{"mlp_ratio": 2.67, "head_dim": 64, "inner_norm": false, "drop_path": 0.05, "moe_every": 2, "layers": 8, "positions": "learned", "beta2": 0.99, "precondition_frequency": 25, "adamw_lr_other_params": 0.0023, "steps": 7500, "batch_size": 128, "weight_decay": 0.07}
Rows from block 3 of a small CTC audio transcriber, named by matrix and row number. Rows with one number within an expert belong to one neuron, the router's apart. Each number is 500 + 50 x the weight over its row's rms, rounded and kept within 0 to 999. All counts start at 0. Numbers have three digits each. After the name is the row's rms in percent of the matrix's.
After each expert's rows are labels from the 100 clips, of 14976, where the router gives the expert most weight on average: "peak on" is the class under the peak. Only what is clearly more common there than usual is listed. The data: strings of digits, spoken by a formant synthesiser in many voices. In brackets: how many of the 100.
# router: router (model.blocks.3.mlp.router.weight, 32x192, trained with AdamW), inputs 0-95
# gate: expert gate (model.blocks.3.mlp.gate, 32x96x192), inputs 0-95
# up: expert up (model.blocks.3.mlp.up, 32x96x192), inputs 0-95
# down: expert down (model.blocks.3.mlp.down, 32x192x96, transposed), outputs 0-95

# expert 26
router.26 092:498384495401544519458501426453609507531518602573506494483616510499497546457485480500497458527562442518499550425505571506444409428518517551472560464449572506517537569484544516547498481439519453469436530525435486533525406536497447469546431536495456456471496483442497532578503579429522415613
gate.0 088:528527531485540516527544522446535461457438505477580513439463400479448515481563561496567440522469532432490480450512460540501605530456499522510509498538414573544630463475525443412516524504546489536484556384504525435486503420417566526476538476486494494461432564490475528493569487558469577455
up.0 095:492524496482460424529514564428464498513462497560514538525449609480581479446518507529473388493630493433441445484556493508406552479505444490485535550523535537560568448578587421552511553452442538496448445450468509497524517470528531520580463491524491467522431481543540507540399547485490439520
down.0 081:454440517393506421488553477500562518525550488506558452500435564468426537587508463472533573515555505529486497533547472493510408521610495492459461495452495496460564568515573534480497614566485513390543481550508531579522532526548431537477479508516547527513558543507544463527495588524550533495
gate.1 143:603455565495574553407476452527546558590449502538461586584549438553535566534501505483538556500463447467550518419504531459482560533464501454479464474482419482420376553414451576431476453584503486548436495573462480531558495531460493471434564484451391435423486458484428486557526414512557460502
up.1 133:434591476538466451553524544480448442418548515472569486429423585470440459442526507531509450491505558518428482564483443545605469535513537521549551488497575546577627480611509423583526522453506552481489514391589501489441533443501503550555506509540569489554532577561569496466524554477439467454
down.1 139:410555471487550565499536442433570486529522485444481574542564481503501549455570544571552420459507511527594571455545559557416596541478562522538489488484522540579459437522547473526476491525431526497470521415527408449521472454553567527492460454445461427382400484508528524460560448548469529425
gate.2 093:596540543526441438406503535560501432473519536587518509492482469474408495500528525524528403475433464544538546564602470544467516520526552537621482613491568432531489470559513474473478510478461454481444508441510407550454569510491561515478506525454424542485503529565454557514494406545428523395
up.2 103:479543537533577607561424479482413378467527538483553496442512473482398406450424486491550420522453474527509501450543516532563435535449513463369494556457572474521446504405483413532465451524554478446519514487500543513550564574568468552449528492500482480566543571486493483551535430598528591500
down.2 092:543493466453538415479431531497488554419466494517507455534442468469546510533442478373468505477433491509525522604403464523502559506480381456488480454496506426455618555382519423432527491516480455571540537495467485459447527544485408426521578509492505565512505565473451495494438539543603556493
gate.3 093:508639520593409450518499605549532491455485529479592490471405515447508536414440552467508447471485571437422430570447452560446533471464435538417414538554420486588517414526514471520538611429518550472504539447531474533498440519526491552483473559494463503581537442598525445452512523491487507435
up.3 110:432562483426564463547571586475464491574522539529532492573517547487504472519467485545422530514561471482554519578480540406453456344477494571453627419545545618466536502564540471455483548469540545500512478467488482536470504488519472455573520523527457552432549496454579515480556559412474461436
down.3 107:469485529525464528518481424516501455510542514495457542429496560537512496390532560536468436560555480491462435428558516526512544523500483535482433572538570496635485463490457482525452482580442527378437425500509493506570521497507482498497475457437576391479496501510506559504573530501528619531
gate.4 100:544569479495476491496516462479528480430445474518471552568428488545498508402619563537548466499514648388551472431520571533480600515515464433475398528540489542535545419456512441499545560522411558510461420461543556522550484405522516460471501484503523475465502456591487561547528470487463382445
up.4 097:481565427468529480518560482441524495500468484523548555471528470500453582457590547523543464444568623453500506431520595617470430450600496485450460462537467551514494452529477463486507540517397559438581505491528554529543503497473464549519463484454468462531498426530459583573483467445501475453
down.4 087:444547464618499546445472475443493513457511473541520519565553556545599574407447555602481521475514477507509474508487419505466553448420499505452502444497448593532509489486556565412519533500499509595393575471466410458554483553519529581398462496463496533495522436410574496551468498440534452520
peak on: /ɹ/ (65)

# expert 0
router.0 094:426475515429543590450534421494467578489475403536437450452511472504457541616516596396521483571488513396456485439521553494539416546426592510490554482475585535458531542490466435466453525485510440399477384458469467465575576547537515501543569490566462538610566527475561523522487571566515413554
gate.2 078:463496500540521509526525549495473415484529526480521605550408600479476479555631381484496525487475589526581449499446473486454551510505401462547436561445517452555548515490510561471610523518550592557444556483573541429468497410486509546493546511479513521416393575494518475484495482466447594487
up.2 091:546454457451482516477496486506607529459561522530407425572580369548542437506554570455563315460470372462458610516547485445487443475525572495526545453545479559437455522520555422476365541522418436462520464485506474552481520492469484466515516423585471488507540468505472542521507476572570383491
down.2 085:561520538530504496495528467467406549610462418447618511468485466460422616569502582588439523502504541534528542504582544526468496534509503522437466527556492505475367465565419592490530445591457534487561430440519525552565539549453513552430423513426426573540501469505496565547471497479451570474
gate.3 085:451526537501504476487608474460498547534460477458605556467466566499429499457540560550479496415531560471547446546522549510504557479510489600453498502463568431535542455595463503495549399524413514464475406500459509477438427529589602491516427500480456568463460502469567508513494549429451501477
up.3 087:522416415438492542419575445400425484494533588502475516529517407514521437563581486532549488497509576403504535617540464458503468381502566543480543446550539488485426537609455468514430452476490465424534439509502520436391417494387443431554533456564531598464500499483444496485528573486544463482
down.3 076:376458524460494526529491515506494559495485550542508562356492528472530453541447470493549494620490483451387466540579525479551453596473545510357515458540520423552534575494419490482458518522548448545462540467470524536502550438492403529452500525433477596604518471451593595492468550534586522545
gate.4 141:463495475444595559573586398420535527557506499436455512575537480476597534545544505417577485432473482453569617541470580468438472461515559529548569383514526550541558503556540541459410583549341512460533498571470464416486445466463480461563502489581557446450477505403503534543349456485448442552
up.4 112:571470609527502465521435586531467519461482476524555486469447553496408540502507480533503508478531487462422327471572500498546463500568491387571474625487506444500483570471447479530520512528582458457500435519416529578544531573515485510450505545471458511531525534558481547485567525497497559533
down.4 141:488517471497548537472486521520403571436498500526410460475425479457508450528493475437542443573451508410386362520514498500559476574412535415443459545519553497496434509438486422422512501504475494534441520530471405440561606507504496529520497539435541438524430577516563532479476499589525401543
gate.5 084:538506519563417466438448517455592436614553553538489500464480579447457428505457526581454500570526516598501470522526490576557488463531515456490442491481490460512418473524559509570472493455434510515501531469530474543493551607435481483442483511417478481504595460549383408476581435580478565425
up.5 081:505526480500636485541497492490653527517464427477409544527491589400500477584398550442515474538435493553555493530479557487520553521591507578498471454437475489551554493436571457542538463585486458542395473440525370508555486596597451403520450579487578547456535497498576522578444489539554579512
down.5 091:411543471543417564476505527473561438482574494526478482512527529568560523460555494576518459525468509460465406490525548484529542515432517517443487525506525527565594545454575480457540560484485565487429563475527490454540541431531543466454515517430538406412479504437512516526511465487459463588
gate.6 069:551581521558497479564449535585556563589418446452521531471511560466541541440428519454532469399475496487516425527478456545543490567519500532564488486422470467508545505497348557402521441428521523540500538579451468459546552460532524500411607535488523541550556529633428499514461457472530546523
up.6 080:491536509474492504455501554424507449464497486553464485559467406528531501537654532401514444460502543432487415443446506592584519511471473506533495529488488536496532551521542502436445627496480552477419434435564451489452578568422493428476485458527503507507393577484505499467560466512479410455
down.6 070:491546477443551524538557464458503605520435468425441599496409472455491540512523534435507519509504513512544484545527502512440465488525494443496544403532411588546453466443568516503506539525491574503627529486659432359477507468496498518498475520507439471417552462501375504499455444483519478524
peak on: /k/ (60); /ɹ/ (35)

# expert 21
router.21 129:476426506466452524468474450486557476484532555600486447461682559494578548508407466515415466496520466511546578523521503451439394455515528577506513486489580532535472539506494587528442500501458464453502521517453487510543450570486459442576510522450490491449447466411479533543465537462518543611
gate.0 120:503465385483485431545452496458475441507450543560545492454521523404514452422421525543618511572485508490424496403500494468425520473584582520380545608464547528533578478567497556583402490565451491505477601490525530583529468418442510537462434501503507437555472488577469567485484520501446541474
up.0 121:534525634522525559463514527632551523427469461454547426504488520540488548596505435409420449464503509523541482544470515590535486525466458497641465471544415511455494511486451461339564536467542496552484528494485502393532572603503552465493506478508532529484476423431519479533466455471566419529
down.0 123:436552524472574529527592520490524531557412496457508579477452543463482504513463481506565489588531584533529472534551630509553508428459569441604517488591460519538467478419480447503568558517488577538449521488491526451568565463534549532434451436469472492408566408498603548586549436495497475451
gate.1 102:557561501546541537388470600579397528522462442515495574499469458475453484440522519480580474526491588521485484426436509565538598537455549418465481498524440478463407483567435387466527542446515553644562494492557496472518567503529563518469480462507476523591547515509469462510560465543473412475
up.1 107:488436531420571618509419407424495535492578541465415556530526514442505501428458504556544567563524435422532484509514459511469492458496510615434520508485550466613521533489519543577540504533475491466487488433483429514512432549416428404506532472508522468512465565494496521391467564510448559555
down.1 084:588452471625492456512516531558508533453499493562556472505486502594515583524433479463507503505487464464503488486549436471444479558555404437517509651553436452471440618435556525508519520499452534519457579506543627505528483486508491518530538570388562422504515476482414505495449514490544499541
gate.2 094:487535444535440475444535517522433469503502473471476516540446407500453442647559538488500531470554470477542463498461448531503567501538489420430589467520475458453422520575490493436595511463490448520486454502525467445459589469491483496517516504542565494530524523600505457396482502486459478400
up.2 078:534558476540487494495499511454427388591555449504495572551476428528517395451574570590491539509479488542525403462501506615554572501418469535487452524536468439559425478447493546634555521584571517514485372458496481533528556523492516486508538470484563608506541483571525566569480506496443452485
down.2 073:484461529514496516491544419519512502486496450456596469482410536470481479443504527478581443518350502459546397525631529545571471535544511475441560558461454577511521484502459549480474530486484508424485515432563438545617518461507468618488487464473526368490494471512526546488514423530475551516
gate.3 098:569445428494539566426484563501453570654521494471491505485460478641443445623517496434491381444506500490515495526482586506530466526558497441557532544531518485431437531483516430462479590418528529516452509500531555476453525481539423463488475495488451603492508407469586477489548518488533454441
up.3 118:562459490561514551456463542517473591588503449471476466486470436636474466553470484450443439434514523536509518541449529505564471556519471513508535507550485505453357499503476442430477606447500519549471454541567564451444561534545501546523423478426471541519482392460592487506517472478600528512
down.3 105:466476453402490507486533531439442517470444507526422488472514466484412413498477459419540544515548524466443508552423377415484478478528563479437661474480593529450520513500623459490491553506579531472544487489456457514395537509453413471578553452583585596543565483472510500415540535507577463452
gate.4 107:600524420516420429469493514439399498481505470477449483501466472490513496480537516532486535545511532524547482410527514465472577525471517581527534566534519502498445492447465562563553515463563562538504518475430458489492429519478546464569582575436417451506526527517397524500535481519470491464
up.4 089:434532608488499414570626540526453528534507478467537462572468454490458484514466431555436616452559610528597536431588508515420528499496512498473596447394475584496475526547514519535432439458421458507539493503428480418507502520621511539541506497520470486458507443458457453441452517570563546481
down.4 100:527462552464515423556462533479415507597495524495460492505383506500526396511421504487525468562541453547409441560480482554516451515462441446459529457481492403467467500566511486556565478469581518497454434504491460578498569565471417458488567536515561637580556488473494561571610543481521484473
peak on: /aɪ/ (53)

# expert 15
router.15 080:486399467436427502523497419475558415455488635604416466502569547487527477438418444504459553573519485517497586476576488462489488446442545506512468486487547477530496514547541526573384561480485476432430478496543469574533468479472477515525479519443509503537468496422532551548576488555512514553
gate.2 127:468496545589570583499528472492514497554501526464565530609525552555530491497471519456413465482486505509480455502482558464491596453489373464516529481517505511561497423482483531470502484495486476469496471533514460557485557552482503456439562485452509387369548458461538420553603441484520548587
up.2 108:482521509574585533484522460550524526557462497492597516694579567481539564510508520489434469500482479482473441552446571432552571485465402401536545494514508549577446432463489532432515452445548524504482535491485481575471463547489490527481553538467546388408531448452485466488598466497533532528
down.2 118:546478566506497419481441481549396527482424474562459486421477490478483461559451470478467486469490543562498519524487498519556498503431503565540510585532500370439566573477369520538604531510503590564507444512502597481475446529461491423584531471539477594558518506482499577575515549509556488497
gate.3 072:584527572503463548531471503507450489489510551516534515554490447573485524441484483459476481453557481476494533493521472471474598516423451453527470575479623425586483468454519407621556463577541500467459457566458382550523496541512470506486542504560550453518438578503512487571537462528502590556
up.3 066:431475413476587478482497495504461584514517443510580473489516594519509507428578512576486491545439551526478512478526482442516518485509492542521499522559424475546493459541500538409551541498582587502474544481430555397471515527525520557384559579486556480460555509457504575435544561453491452558
down.3 075:528575550502507524524505535432490594586478482462469488568432447478512547493543531508572538432466575367522465500547540562500599616458420355469527544480436521572463383473436497530512444475469454505491537420540468425522561475454485563519511507409485395424413455509460494436496454448518571491
gate.4 060:533574594524516571433534527511467466432478537518485486559413439499497531536562517519579432499507532523506508482516472592572459479569540414551617533459485456498481486509466505527569478428432511599432452375399489541563520467540535560572575408554429506508545561546491452491554512583445464426
up.4 064:552568488443509458467492465538500546404438474410437525480486475574501522554514495522510463509527512461631506426466440581532447541534566527493508408459486494427528534443467548517519507513548428538415612459519453553528568529555480578607486476529460544594604555511519620517491494583510547471
down.4 064:599527613463523588490493530562526480562502428462569461504468506450532548606561425456509561438541562528501553489476556584505479488490432489481436451427507474561513574465485533538556381497437422428525442529477498465498531538475502469518546567495520493538505623431489569534475493492501521554
gate.5 081:547520443567574547512433608511441477468520412467471517555432471479468534582533555449533495526533472448448484489464515512585596548551469393544530486559491577466456546485581451480514454488461546531508489395508435535451501510591538598501463583409463454470445536502476525522558398489529437506
up.5 083:479551442492481480545549452515533504487501442490599440536424444395465496554516497506552494419465579479525493465532455526441489476524456494490529575505499506505580456434551528415479528515576612446512504525528445420625578509557529505531556459604545565516556535528518385571419540550440425408
down.5 080:565513537508474575409497563571370478549495513482522553453496462441433515571594488501533511563453534533438542506531455581594482577502524518475487551366505430449480500536402417441578468515622511495466386522436493535512410482485616449479503405479507538531510497545480447546488427542542533514
gate.6 085:506488426516547581457465483477562590589452481571475457473514528523539474441496585543597554410485502514468505568515557469444508442599548553580502408626645564560515454555480604526502480499501531510469533477500534476455411520461545461513367520502576450484496489438479418521493405471558490504
up.6 089:506555448528517482440472558561570573564445445552526531503509522432482496521505520499534538425516524390511470535471594454484419494581497524570577450565553572503611419491465550434450493449518475556473593426543511541520471459549539514524420482437565570571541443482496449492510435490588413449
down.6 092:446462516448519419568477559535577501546465517603478514485531547585482548476390448477514504451453526529524548485555563493491491496530559563460374544555501460469378540499549442444486520616434544488529530492502572494631491416561471458552514511517575465508483487439539501557518552550498524500
peak on: /t/ (32); /eɪ/ (25)

# expert 6
router.6 078:558461482487425569446587488465462535534508549552448522584522500558583454410497498507507451510525612495479460497479457499500485449534476497544576476456515558501491491488527472537481550433428425549497472542584581502551530543430454457529546423456465434454570459426503425455485535477529512574
gate.0 072:531528505515451503540473580472457512486460519501354499429472432577414504451525474506449506425567501521465511550562481450435504541513530543559422514514400421424551584479478408473521485522556487487524493543491547472512540433556522535562490514474490539570532564501517525438466536537455553531
up.0 067:489484487433565476492393452504519598421512549542483444480506501476464496480482516523582390459419442533450472511495531588574479535495518477413496437560466445551465505540442485517491486530471533561462543462471435443438528449546498577454519500364560480417407516564465467541462442529416488516
down.0 076:584428521452484427545464535480508399478477615635556463470451454549476389527514401496583488558473496496529492425515431404547547469519551490459533491517474492483523471399452458545510571430568431569447549433506514507487567432471473523462531516481489550499502563464472594527566494492560516471
gate.1 085:531507554514504344521494518551570530490464506470450484487423562469455465534503488443505470468503475494416430527530529519537369484477463414480448566458433397497552583529429433510576630462585487590508469512524480444477508470457511564483515519485417548520524507533559510498542563491470464461
up.1 080:548411536551424477470583463413519464508480561532572487552581570533506462470452504578536465529580484476450455479475462494504495508438504445374511552492539524553522530511460468589565570440504447536472366538500523439472431484450447537538552445536381421446427482553453491547485584557489385600
down.1 082:521461519575367449587491494584464493399549549555553500508485492530484509488490438562503516493535468532447492456521405431462515487420424514465502570448492571466464544506525455531421560512542363573505530508507551502509539473491459453438574393470446541445390455465481454536348523433525534555
gate.2 076:486570501425562505576429464527508593541513545446472526456492655557448528455437512469524516553475473537485524487477448409442523465594537564496496544451492455562500484493493592564514482536482505467533494530430464545554591607547485508467469470510473495540512477570336459513440510581491569481
up.2 082:477567453406556469568555444467517421488467563421433560462525587517511476400513425470423518485508485458539517458529538520440507399542581496452516515431506523479525480476495421462507527525499472499501477441557484473449596457533503512496475442396510487455405580424470423531506466511419581538
down.2 083:502513499514520451563528456491579490563511518422499472412476447533586452415482542437498496554505508430414542521443496529442558527552523548470464515467478541581522469483496556503534489487530541455430531480598498589492623577483495483436475548442536442463445500528467500417619464458478508471
gate.3 106:479490521594519519520480500503470398503550500454543494525469468469524556453542502507437522448569519561478399484618480549507555457565364482492421552558397439576589493547496500518579524471442539476467416508402503502523480523506584468445472487387516489504534474454483531558546421485473621510
up.3 115:507508488593457556466484523489475391469533535512489575499510441435579519473521554583490498415589492567502405570552468520501495460526397531506480476611418442551612424517457571522561552447472471522424501481480524461469490465498576449488534478387524515495508491422509508480551498501506621544
down.3 095:488476468493480553503498446558547485509447529478513428563473424507514454608462459439508493533490531512501498502380469432505474493571501533508563455518537534472445498440526520472478407511450417559506556603517564540564491524480510533522472533573560507517461502514537467656474434506525467483
gate.4 125:512520482478488513445500464469541520496505503478429411548542387537529429475531484460531462454419523399542519544425549584529461401459463420515536468540545494504474451580543436471519539525409433519536433498476515531513558561464429443592513419522471472469509447472496520533485521540588480517
up.4 138:464546452475586523587467492519460481498463468491517587417436501467446530556475471451497531587548496616511559465580495448418568528563542601507421528469448522496545534448448536505485493533574548467505602502461453432547491423528547550464445546440554538554426532515527474521499440546410604462
down.4 127:564483540484620489430496501432545598551443483489492559472452398471538471570567522450483486487433561553472497580478488535587466532554506482510463509523519431434506527499431573420579464537608519485555530558506545462557526575422467458484610482453476524545506473454558574480529501554496587507
peak on: /ɔ/ (50); /ɹ/ (49)

# expert 14
router.14 098:424579493580474425519524485462517514540522529469507565479507527550581416489451504466475541478509456563468494541414478395488447413399472475511534506507541529497564460411562581584596511435593600611554522517530509489397503436526422508546444575472520536499473444502499434420494505513489451508
gate.0 157:550497477530456547490454576503480602524533437504429518460562462590519519540440404418471487471484491499456496445481454432491404528504487472570536584491532433449550660453534513474542505489517551547555569537476530448473490442572446461481475552547554487506533446429435505473516450548496450606
up.0 155:471479536470565461524557447513544412465482563470590453551450550409474474473573582585530477520499502491571488556492550555507579477483511520438466412501475567548462350554476498509461507513500441457446433471505491562534508583443556507527523453452430544483451574559564491525465542451514563404
down.0 154:506426603411430508562597433508540475428443505496494400568514499488503482534514519504490489549458572494467418589566470479447454537540522500508509562476534532519451579561492495478440513566416405419397425466450486531574519563530472434519576460482452448516492500512540468561494535584518544501
gate.1 125:511437518544374382440524492523483502407513545522473486588474558429473541519494566580478476545631500460514411452459516453541522546491512451546480540603495488562432458578464473535498538471487522494449463479571539478446499515561547487523539512433473498466454529468543510457521547417523527475
up.1 114:504563447462589592639508507513543472546515452462540553438492466569534492506546399412551587508421495452450542542548537495456493475514529541445547413375501546476565553409523512512486503496494520509500505507471446517568542500421483553505463472554525500504507437525451470578473427589463468509
down.1 105:467587437563515549509566469450488521526450414474452612419491544412541589510523552568508524461516499526598445528608497556563544469507517481528493475528497542525534423471454474490473486642485560473577504487511418472537453464470531529476445468540536467389541575443496554549496482455446564503
gate.2 117:448407476490507593460547522528530434485452414512474528437485471507527537545486523591563446485488476465438435511456493504539524564550497461487509537559500544464560496456541459393448507498559394454550552467458502448564454518525551461406553494608584514532478531474592549469535482418479488592
up.2 103:416517561451475552513590425491524531388393481510532534523491448486549596443562457498467589558457560568538511525506443477521514453515490560537614448485486559477496491473518542442599585413515554509464467510514475458577567490530563440473445481526544509405585420472554478527485534475513551510
down.2 098:486444439514538497498479524421513557580433505529536479475611550501638456572434482490501422500453449529490567507478467430463508526494453540466478471461604482530569479422546520461493466510464502526551497479457551441515523479536489388551532505465538502519458499424579355527422583430436552579
gate.3 143:528523397544491586486484523496456570542607429524457497423556444548615510482458484473466631472494434585489585454434536470518463471465503502489493441589544500464527554436555547481537479439511525553580544573435443405459564478554472487534417590531535452570493531475483502453533476480524493590
up.3 135:512542407517496595457505495487447557556588446514475515447555420568594503458484514516505632460472443530507587437438556468521480451497540516452469454629541507464525528458528521466541442489491506507579523550427439413512580472527510481532436571532538407558491539464495494483525442520541465611
down.3 143:531563528515504509490461499578460492487518523506507477474428383432403461578486402442483575492502459499552497533480523508518418433438483410622590453485563435497508519496575423490531489533575564542536522493448434489530520437441451491473520449607547594529557498563441550573505428508537396469
gate.4 106:534510562558428493494513520480408523489386560552430536548490407438487503511492481593518559521521581459514464433526530538463589496497512469548445608441484436453536568542400552513562459551521408528444519543410582491549495469509552505584641440501390451500408453511447453451522551584445480524
up.4 102:511487502391562511505490505577591487458576427403562481436459602569512496441546513436477508515482436502491569569451442472470416509549532564465529450507501532567505423468613440470419534485406583448531474448575403583450549580504500488454394535478585595549562536498497484506500466479481580435
down.4 095:548497465561466504494500538500506523510604461469577440567526483492546533497527498526485499565540466481454447475481511530583461415429407501459591561499448464507574500463560592584551531395635504525495442474574543516372488513449539500483474509512534493534501435532502417434452480340447482509
peak on: /i/ (79)

# expert 20
router.20 113:452399487463504515509483478484580517575524553607490453500657562477549502518414492511433449532549487524580565505489511468471396425525520557443466511493559496589515503531500569521477530472449451459535547525503524535543484553514444424566519542457514470482443476421515507569522536422476517620
gate.7 123:517538404552510509449453518437405512580585491556436519456523472537515400503553467430521506542489565517529511513474485463611535532454472525450436467473498457525460447585516519498620447503573465477531477576531545543464512497476505539528537538415499581558501429518371492422493578544443450474
up.7 110:470481592459539438502509431581543490445446511424481499526463537430537533505484443495525493457511455477458448555521510541452468493524524507542523497551457559456419596469455449432439647527430567517487595451488411413524599517461493443401513516537488486449523539507585470571502465513542546477
down.7 110:492527466595517504522470573501475479485546392466502541429549533514419599464486621481416434455557557465508443474513513570484502534541456478504400486529447456510486462517481540479550538500471532533531483427549503455471444566615528527483446591428534534489570457525455537383537455539449483474
gate.8 089:594480519515500577501464478535503518515450525522467507423497507476549523441483414474460566478437477488471468489542507406546540592470406430508491527564473484468470573518422412486513550486506535463523597544406527496485561478537538479528581594449557467505442524459557501540450516500436527505
up.8 090:602461431508486486478433453512573562505508567457476485541559551544529482463510527522564389439606405471469477488541522498440536525475465488540498505513517456585501468587522531545550553464480505514488509488496506529460483535420414468446441521429545400429418528575404550502521475442609532572
down.8 090:460464546417409456488461583521479394403484436548543481536633509400402530536466523648519448566549521526513488508511418505609425538450557511442434449458507522497602469569557486523428507464564501427569461479506538472446481495510532476516573473502486560466593578519501468514476615467432564525
gate.9 071:526457588453476505497490474484461428515434556501538578555411433556530547533517557477483545548420580452472500463496599481568536490586514571483415527606417522416534463493423451451478541492518535520468532462575522498511513440465539476534516407530559502481480467463554510577458565507500418516
up.9 066:462443447521433555359502519404485497504616503469525488501513484575403513570527550517538506545435481479451439504552548554539513520477477407447459442546514477579503510379573604562457444557589593522579483502488541563459456534471511470545488420513437469444517475523417495478566436480548493505
down.9 074:593451550502537519475545549540454512533479514511579425586416531489489469516511400491563390598585489492442420479529496481573537538501497466452561484542466609586528474643482450510525546534531433416469503483523511582433447477516528490487626498507539528454528555499599445492505495417549475509
gate.10 128:497462510482553555499430520562516520570553384515496465574576491412496522504489526455477383522500491415501381499510505508475509511517420520454555483518479566483484446488584477398474503553572549531540545458487520554495386451503528508486490506573601431447500607551414551591421462436552436583
up.10 134:427535552547449381508521486497521522529545553497619460592535457405583462527523459527399403563465418530584549522440540489440465417496444512497491480488503541562479464488499626491491564521477505539562434529454469497586471548523435386500515406521429553533523424432493440531497494529543612555
down.10 101:494497520605565493483611448396475409508479454468531475453494551395516533509497513519508470474578615534488524433520497536535518405473482463574537518546503519514511468563454505503533482455483517502453532432529498474465506498492501509487438570412382453405387464510535473488510463465500473484
gate.11 080:524558488497468495560535514522430491463530484447535447485487413467436526514559489476505511441504501477520544462438458480530497496391575495513519543368546464519534554495497426457495435601511490518452492559514466489526566425480477558515528500511390498589552554509491525530444488570529470501
up.11 080:480551486519501567542470505454491493506497486545617511447550570472512443532496456600530366474482461592464496511443425517458457459468483489399444476515516428500490396403494504531500535479536553469569513466449519520527456455533520537523535535495575535538469466506499567476473587474529512546
down.11 069:574557476557423515495482463439406555504512492533477491615535409473576482538480503427465491451507424474597450511433510448497514599495493518505446408577530468454429488429486576506494459433480421584527443521485562499461418548545565527543528466548451507555478501557544529551514535489526507476
peak on: /n/ (43); /ʌ/ (33)

# expert 28
router.28 086:484388433430501500448459445424583536448476608487544458520619541468543491469431521536511480469537465567527501511517513535412441442536476596511476408498477481478547553462543542556509533504421443498455576512460488484601501554519478438456486492484478514457542448473517563488587552443523508577
gate.2 078:584541516610484479461547539495474463458516516520539489547413422422461493507491472439555565480495582484473393467496522536508590488393479442561582492504449495564550502454462521520582465479508552502519506406543518531516601455503599472530566476501452408372548541482475493474482407458560431388
up.2 079:501498560477559559518557576478519559589477569448459482481451672533517480541524445415606466611530431571533413516443564576564519462436458512514539510493502531533534540555487436538502582500513484545417500427552587508431528418518515498469495466509464454442464505527549519510575463517482468532
down.2 076:441475486466548376525466431489537475500571559490419501492429550386442431462584539547527457484557466556540457546438597471404598490502499629478391480539539486535543565547592477605558582564497575489433383532483487579509494501456597470559523499492495544519487523593480511437567528577485452456
gate.3 076:583472547440484449585488525553515549482441484449463497703523449530456543518495572577533499500519560398426361547551441512515559588526468479451665477490472515426535517496423542488477497438400446508522442505466497479518553458552515500529567478510445442450560518492446471510452525474509501509
up.3 086:506442407483437445479422480453439546482501527546521498400445534563463439553498395503479436538432481546527567520529501509484490552502474526471432463625540497460440523650571491527533590459566550478524496489441521520519464375449415556533476573504529480544529503564512531417590529419514429484
down.3 128:511552413413568461526458470547544545508408457441506541441466479463420504462469464503517502510564529562506535521438467496448406551482609538529421505551483471459480533535468529495472555512532489582515626518537528516531525541545570584444437545441505585592570503546531527529541487507456468400
gate.4 078:409590475512529436482571525502454412520564529440476618534482526460522496443487493561465563420518544530485442549532520603427435457508439519455572501473545478527534411417508568538570527452527577460474526529549439379432533481448537509452479468516529504438586417520438473450475488527523593465
up.4 080:526518525492427506512465502472509569475453546475500504553522478462571478520482487522615539508465531497481409501485598485531509526473522554471556419524387481491471479447474579609536519460475510580470563478475543545572467515468534541566611421484364435482420467470550485521457488493528511477
down.4 075:447540521576548569503453565526484469498473493532517481495556586403599543507507480524500508520453528479563446543472443527589484504397537425507537552512542523490580556459351534606530535493514446522457551413476499503575487447482562543511489536474424446438439498588510531505557407592494493570
gate.5 188:570428444469533521480426373447589585470464507536415479486522527420526441524453517498524434472501471511566499540458523450433539532492507589541414504554517481483491552386514587498477584611465511594442512578475498566521480489468484481474526502531495529581487496453535553556434515539516532492
up.5 190:485564546558447467480566607586408512524518510493568525506478430571502571465589492541466553588528478431419472446519489500619439453500494429455600500423455511494530443579444425499520424442539477423536479444549551468504498487500532568575486474508478429479474451552474472502550458445459426499
down.5 169:449533506506456582538501503541510477647533445506575560457555517494461566482545540532481518510505433519427535456510439522534490470505528473479535452506548616568479425473535507483426405520511430494587513423538434568463501486458523599359402468525644479513419579576476492495474471452487510466
gate.6 073:530584541477473505500522566530453529425462388554386548485458494535481586597581522498550531487516500435477392561483488470517401572493518394548508493488397483455538576490450428529535507468544467516469517406515493504568538558446603548522547535510398516495546499556545508492425445518524417521
up.6 067:498509412564446406599440455484447499448627478497565421579483527537448474467468508538521400449448412482494443466501480482546506477520463511472513524458532537510455500547622423466520482433541486512504480481478490557553510447554511538492457574442550536579453572498508516474455587414513511468
down.6 072:604533479504600590501533491524544578514460359445470476547541557468546541485544475506514522514513514497601500543390576585475505552455487443445579432565532514542440468541456513393496467519445512613502477493523571520553468544467562580442511443515421338465488490452487507529485408502459472488
peak on: /eɪ/ (89)